A small CTC image transcriber, trained from scratch.
Model: 64-pixel images, activation relu.
Rows from block 7, named by matrix and row number. Each number is 128 + 32 x the weight over its row's rms, rounded and kept within 0 to 255. All counts start at 0. Numbers have three digits each. After the name is the row's rms in percent of the matrix's.
# convs1: 3x3 conv (model.blocks.7.convs.1.weight, 56x56x3x3), inputs 38-55, a 3x3 kernel for each
convs1.0 099:126181036130145058161138092133102139098100124111105114132147127123130102126138113148146120124158136133102132145158133135138101148146117096153119081137098108112104156150129130139104147109143137140125089133104086097109146113097142169135159102121140138107171148088147148104101131109095105052163159129096113033103120049138171083148170095133097100142121117146131124134130152147130131122138108151160121181160142112143139097133124120158140142077159144060127130119123089140077073125092059077097
convs1.1 096:131116097128111080148111099103116159074088127075086105132136127104120114098101107113107142097095132122146160150135162130095135111095090118147141131100128112074105126065134124080156101103153113127131153168171161099125122091150139109136128137125132115199141144137125125105118124200118128212116131177101107102107109110109102120091074162107081170090143168109169166135127105155158149134124130097130078118115110117108113114086111131108106094091102108118154096077156132125098102083101106112126
convs1.2 097:129121148116123120151125129118095110157096125112120141160150120155105103144124105104128163148126182161110120156166133141148083117117088150131118139131116097132107084138124116186082108166129079092173173118153163114166101081104082108108216109091125148148152180104112124082213134121114147130098109172116139123119107123108100101163099131180150117098127096147097116125087131165174131095107111127140167124112155115129111082120127091136146123137133151138116127125121119138159122123142122114138
convs1.3 103:097104119141117123113135123099120143104101147101095136088114119108124130119129126086148152120114148161105100110119125125124139140139129108157176099154152102137133144135098129103130104115141122075098127126075130168111043148176106130129073131151141130082123105124114140129116139115060093131088123137114110123135113106174146118172201121128150109082137137078122160098151178060135151165099114204094108255154102121133140131137146116102132136113143167149193153114149143132085095141058123166166
convs1.4 097:127085101163112097162130153119132147134116141162103133133140131131126126126123123121127134104155133136173137171145120179137110170148138160160100146140088153142115156168112129164024121187058133113209110115146116153139084114125119110103144161178140113074149125072130132096140157084172183083182149083118115121128132130111117114143119137158138092114049072147123138141134093126127098090151195093137200091129146153137133150130115144112132107166146097151145130158153146106058144089113164143136
convs1.5 105:122036142122071187076099187172131151120127150130112101121114102138134102138123117191171193148080120111106097090113099089131117133146120104131127099125138113153158110169146115169139141169107235090088255098095091083065172120114211097103049025125121141123084115120110147134081142100083144123142146126174107118152106103150118111155111130111166115187180135108129175083141167110143148153111180097096170122134128089119099106124147102127152068145138116122122131144133082166138062139113128171129
convs1.6 102:191120122180092082182079110138126129119103109127101108119109133122111141128122135171120143128099122127132216099132169112120139107118160108102109119109133150160165160130150151067105135134177142167145167105113187041088208102094192118066149080111161122143116113162073102151121136095117134126114142123140130132165141114148125125160118153105134202071190156132125160140102100156109092071112147073121158125081148138150157112136139102152128093147173079109139098149160146062120164084169098102204
convs1.7 100:082131176166063132216076074072117121087127099119141105145159143128146121125112108121168177137155144150122124141168138095158135059131131101126145127161138134084103159174126087160119044133128070100134088108162150118133070087109158108148223218168149129106136133106110092126090125142096127144117142151122134120125132119127124108138157143095106092086082117107096098134140147170133181160126091141087072120097150120165141113141123137122128151123111157156145067109143136123118120150115131159062
convs1.8 101:104110142079092143095176203143134104137121085145121129143116133131104115133137127127123092145133092159143176146099134145120133155114124149141112174142071124144074122103099134087071246225129092134200089134093133128073096125055095118074075142108158142174153148169122121136122127145126122132131116130115126135083112117117134134093193126087166166100075120113116123117145154128117136151130110137131166159152152128124133131166143129158143157224071135162044166129088100132179151139199150145137
convs1.9 099:093146168089116138106175089114096118157073129130108100142150131144146118127127116171135114126140119085140127180148153164136125145145120129148101104108089093132137149152136122077065095086069097115093103137149053100200138176161109118187092178224135137121093131128086125192102154125110148135102107111135131125129142145111134128070171140066188189105132156089154143094121109127130095108127121120162138116090105160139113133115107120107121151104107113127086083123105099118079089103103077110172
convs1.10 097:095114057097114128106168202136082163080061144134133144130136139141134148140118136200175127130085085120091093112142117148160112179138120130144103171175143115149110068102103141139096126157131192252179060066100092072036187193027132151084094138182184146124156135114143154147169126108154120086145110093116138141106124141128121143167131146080080102132167129105139142101116103131131115163156170093067138134112092119140110128143146156135141107201156168165090150143074142114107182181218074133206
convs1.11 093:127090098105133183124174180105154176166190196133144115138099109138113143142115144100083121137061099114094103142116132152119142141105134156112110128118149117109121175136131141151108125136133114201162131076061044086133116120133198193116134181150148155179148141176137134155122115152157147133113140163122120124134147174137109153116116135121097135087062069089060104088119142135129078102074080135207135081136110116127093128137145148140114168144129124144115100122103107099096118174142151190147
convs1.12 100:128147090134190109106133133134141128085128123084124133116118129119114127138120118190081116136151141117146133122106128133113132134119120115129095152152123128148146138142171099112141083107090130067064151135082255158098137092113171165108112130116182104072177115116183137084103166070094159099073111127117133119127136111118113113173202076110172135109128121120162095108226118114171133156128100109087091037056094120123121110135127132116119150096117182116138116108115152107064174132065216192122
convs1.13 103:103135096105109118142099098113118150100096129104107128137121099138107093132121111160124134137090096127080094133116102127114092147121091146127095143156130158166138139117093090129094111137142255210195123131175051072121140162165055105141107136153173150121147120125122105115064080087108144117115129108129117101116120129114131135135113092154185112158159147109118144145118148143115138062075115148154148168193128125110105151113107154150112186124083166090106142125141173133163115130166090104155
convs1.14 102:150118169130087100142134126140097096140082111118099124115128137132138130140145136113116138125115129130104118108114145094096123098111128114169153079141131078120141091161204060145160068109123149111123166124162225069096097153174070136195075063167123171141083131101073139135104186149073157101043189094122101122128130117141141113033097134065136143104167114137130136108092109110142088135116111185098130125088130139111121135108124119133148131150123112159103128140091129158115118154120103158146
convs1.15 098:104147140091139089060130116101095116095084126122123118106111144117125134151132142122159134147126111134120135118140128135113106144112091163128129137134105132147103150160092145159058141139069155138138093132183087119158103107099112142111114124074126174116183166125161125097234134021184093041121086087102126124093108114129116132129190080150152101056087108190156117155109097109093116150161102119145083147112073141131138120113118139102102150186164175135115153102109143136137117163166111095125
convs1.16 095:065158190089182161144193187147182139095157132105169179139138171114128156119144170174171174171149129173193168109123114091138109089137124157130153168142141165151176171171123112190143108158164075174201049147147055166160072118171063128165081189200116098077136127105197191131167114108172150117189138122120169159131172158126181146189123072181156085216134058126068092173091145220112121132135122101103096126063087164155155146144138171125142108106151119129150126142118108093075109126118176192159
convs1.17 100:125147108129134119121169212125104147136097178120093142130127111136140111152152128093077135130123173149133119132145104116150106141156143139135110123111134129139157149155122138170085179176126100089178131119220117143183131143103149125183113087210104123058119167091093132115150134120164133104139123100138093066144111071134109103108094187118159157123075065123124146107136171072134199078109152117147187125132139146155163101123110117124127157145151166173134166136065136113099127110155106071144
convs1.18 102:128086110142131088063122066097131124119126124081088116123147139093127117107130133102158134078153096066124104132096111119094112132096112093145081155136126145168151123180076123132076127122111158117148194146081155111098104089070092116078019108158091159158104159158135111106088091132124155126149123125151132101123106086110106083172119127113150123155103123143122141166141128106120121082120132102126157176166138127108105127093118134107115106167165084135115078132149145173176138145148091115144
convs1.19 100:126135142177129125215123087100103130093118143138137128119118143108114142133134119088096116107141125113138134120108120121110113120105111135147145132168121111139105118128160096154149105160169153074128079077134210153142161063105174081146230124081128122178147136132118119151079116068111152072082106116141118136139122133142116132125094139111102098052079127125123118095160126032091142205121104154126135142137128122094108130111110152108108108120178107154171110140217148150154093131151051087151
convs1.20 096:079095187097087138108055117152068139138089153196133151141104139140114128158137146119088116135112103148118117090109124129109111155093110140131098123137131112133167191152080171152101142122072073150132112158157133196130059168173071148210051084135099101118094138116093141149106178137123231139074139124114133128132100128158130129079130121151166158134176149098162164104122143089124121137110082196142128245157122106117154113120141139129129115091148103126138070056102192157084158166146127155147
convs1.21 099:092157217090106190172225222131126148117096156128136147155131137150125129122131142132118129141146137142122134138124114126113145119114128130162141129142109090118079125130124152133130154128138177146088159139089185142144049138152057107107168180155186120139175085141125095141149113163111151114093138099114120136135139146145153166140138161112144076061090100122159172101136129139141172139131186121151145132099124156136149150126140115116158171105100156151136152180184111134138109111132098107143
convs1.22 101:145080099152077065145121120142156147133122143153148139166135113151119116148131128165099172146084120143100086129127147116113139120117099149150130138118120118115079161153108132129081136135078110130148106146111075098131158084085132134095125108113148089145115124097125136047074140192120170202106150212117099117134109129127116148035011117082129145114175162113106134124131141126119141123154145153179150163149126099123125123149132141160138186177136121136105127127084143127126147146130137134127
convs1.23 097:086098135161088068128140126107119119123108082152183145156125128141108121155148132130088123131087104100125109160114116174095146191121156102088134109122166111180184087112153106144176106117110128142175126149126160116084105154188102133101098141068135086097123070125120102130099105101127122129084113153101118104119130093169149113080098131149140123100117168110173121069113118122139142095103129106149179140149153138095118118090124139117151107136123079158141097134148130172181115108114125130116
convs1.24 102:107120084133162078103159115119136144140139099122130091123124127123130134126122134103057120128075126063071144134109135119096144121101127114128133073138136101156146137075114137086155137099153123141211091150163088097135105133084088148091157249127114053116113115135149161130106120141106136150094151158129113111134128125146115133076121148183139136156073093108111091120109082107168106141111120136091137117047120140138140120140149110108155195135102151100077124116092091076126106098179133173174
convs1.25 101:130055064148105075134093157119095186117106142109100141134143129110153130124138117079086112104100134146143121163175135126165112124141099126111088121131101166148098143194112094151104110146101136127099214160105200133060141123052145100062140078092125158122112148115124131086055121117102160123104133119135091123136100131121109110156171070132183073102160088116095125105111145093119178097099156121136176094149156128149124089150130105152155084153097098146084149201084111106090133101086122169146
convs1.26 104:089145146050143130086092079078114136133139148100132134120142130124136139126141141013095121066125133078127119126104116123110128141130153155086098169097119139121137113095121149122086150135118217114099165126143125127109218138118162193123086058080096109109110096140155110151070083112143124150169138149136137114116118128145129137177125141110083146116110128115188136126176118054097090061108096060145142103118130099122104101125102116113094123106147111127146118100087201046089255039060221112098
convs1.27 098:072147190100085119079123173122144156085099125097088058117142125125147139138152141169146110142104145137114155132122104136133132142130141076111097114167124151171139142138110085132162102118159131105117135144150131109153095082145140085139105172193216108071216084102232099128077112092113124122109150124085137159107124131155124119247101093190091089168066081160183151087157121066114115094140131121103122116086063121147099123168124123148120189118105185115139148099180172070126137076137179129115
convs1.28 101:202164130162090088107114089105099103128124099164102109121127121107122135139128128138124092100098132095112190074131151091132126123139112157115079158119091160145094139129117164103137123118086141136108065073133055075147199168154095027121065109116154123103164111129111128145121136111161110107085069082100153160106153138136157125168110065148081098090079135065111107138107111140093116108133167172143120202128036092131130086128156118103139103110088137105131132130195205145072180116117189149113
convs1.29 094:108119095119122140071090137111149097102126099099093085145101167137094151139124170141159099143147093164161145134087135111104156123112167101104160129099130151144186155128153111085144135122180131108090130141124066057067120155147116121113080089109111142116119135127160128167087109201112133195114096126125118096140123082141123082133128088120170091113105088139192198147160107104096102062115108083130162080132147118106136102111136141134128168133188157058169177085201159147138144143133124110139
convs1.30 096:103105135060155146073142169144140123158138112161122136154135152146114146147134142127120134165138163147106124149111121187122113164128138073133147102160162111163131167116068175090103133145106126160170126093109097125119141103092097087040096120097167108083165112102088103111124122135112149172117162174146105130152104136164149170084124159094148200065113185100141142094178131088167129150166161141152149189144130141148132138131145145178135136102117104082083140061092156131129126112130149088127
convs1.31 102:154115085115135069085152142087091079109068116083097169121136148145129134143123143100078090116117126106158189110103134088112125122145112128091130129078122154120122088130132078122169121148140097068094114185115063127154142109146146116125112068132109095147099132134152142138100096114178129095195107073139140117127122119120138146116089099128157132136106074112096100141110083120131102100143111081127117099177168099131120095134129111100121109139115099141133118127141072130213077077164118127114
convs1.32 099:164078152108088149053103133134112143131104150123132150123141130114136117120142142164135127119156153143164148119115147139122139160145140124127140149120134147135138131132122072133129104103139068104144145160147080088128107147150130101172143087105163121151199144151172154143090147113122128093108110033109118131096106116104110107187170118195170131108150086211144169187089174190121099137110113104126137151178174145086128128096123135125157136123153134158123137086123106126099137109122177167119
convs1.33 100:109141136104114103131106130155123166129089108110111106082099094113115119151128132143111162132111111137112147075123107110152129133138135108079091122134127193149139092158132102176135115141155217182153222122102094083138079105148140094099172104153056091095065105113149115093080092107147185160162149176093100079125138118124136135196117138188085073134087104159143149121119120081128122209136141225158104149081073100125141115136141128147146094134130110123141169137156137144143085136139223166139
convs1.34 103:176105195174025179211103157124150154147139159166126148110112112117107110131117111174118137110158138120166141100129124130146135144132164119123097122095117162115133070155152065155136125149123134164153134181151069132113097125201121126154098124114090102147093148170140182168159111069179084105149105110116152145101156152105139150120127098156145111137100073164130112170104101207094097152131093214208163190140162122083101123103123186158153071114163113180174139201158112162168111153137131148095
convs1.35 098:170159119126087060108107055129134121135139127162150117123114127127108114120137133112124074156135100147105106090100144104114139124125143114088119104098147084108132091061126131129150157115128161177169150170120202194192197191159167136155143162056054120176075134171067097153125145165124172189131134174121085111094076098138108133100104083116156146144155159169171122123145116095106070153101109184117101149095087125131141125141124124133142145163129172150157152095154062118132081143135087135097
convs1.36 104:131139122101156096096141058120101130135123078127102091116129117145134141139126144094078090103114173131088156117121104139113125146151179112121122114114177129132173100100149071073148230106146093092118139127218126122209087112084108152150098164064128107126144111122184143190152102094102105120109129178153153119120128112108138094147118140069078155147120255160158137141149131105141147136124120169125144119111122109125111136112131088113143102061151158108184167117209144144106124154094118163113
convs1.37 102:155097136182098131155096150110093103096108086109126106111131145111135137107144138164164127122094114112143124141123129115111135126121145109153157088108160101127154166142138163098084154111092088076127123125150101104121186129115203118088148103149154134111090050143066041139126145088133121087162095098118132146131147125135128125131090133067037120174130114105127098071144139127146162120144100109166128128122124153123120136120133132120164126157128105114128085118125083161171128110163167121136
convs1.38 102:205132131188103153149105232124120127125095107157143102132129135148136112151142113105106105091127207103158179129145112127148094138123071131122093130129095161150134148139123138104128134136086123120106120108081133087206144073074117097146126150245118146103133158104148169120111130140131141099096129079126143128132135100140120112102126101099146086091140064142131121171089115114087146133113118112141141113103068146158123158165077146154083100084129086129148160154158132147155119115118143155154
convs1.39 100:199127034169099082127088078126112134141107168093118136149115103149112124141137133129096179155112173179127130124103094152133107149162124119110127145154126155159145145134102143198096110167122143105140113099135069087040141163106123138178079092060085139118123152118108150163062101107142144074144181066170128111136104131146113138131103138087125156035157171122129156151104142135083126182122125153122116130095088096084109139108113148112125136171181142105129106076127130141108104137130137133146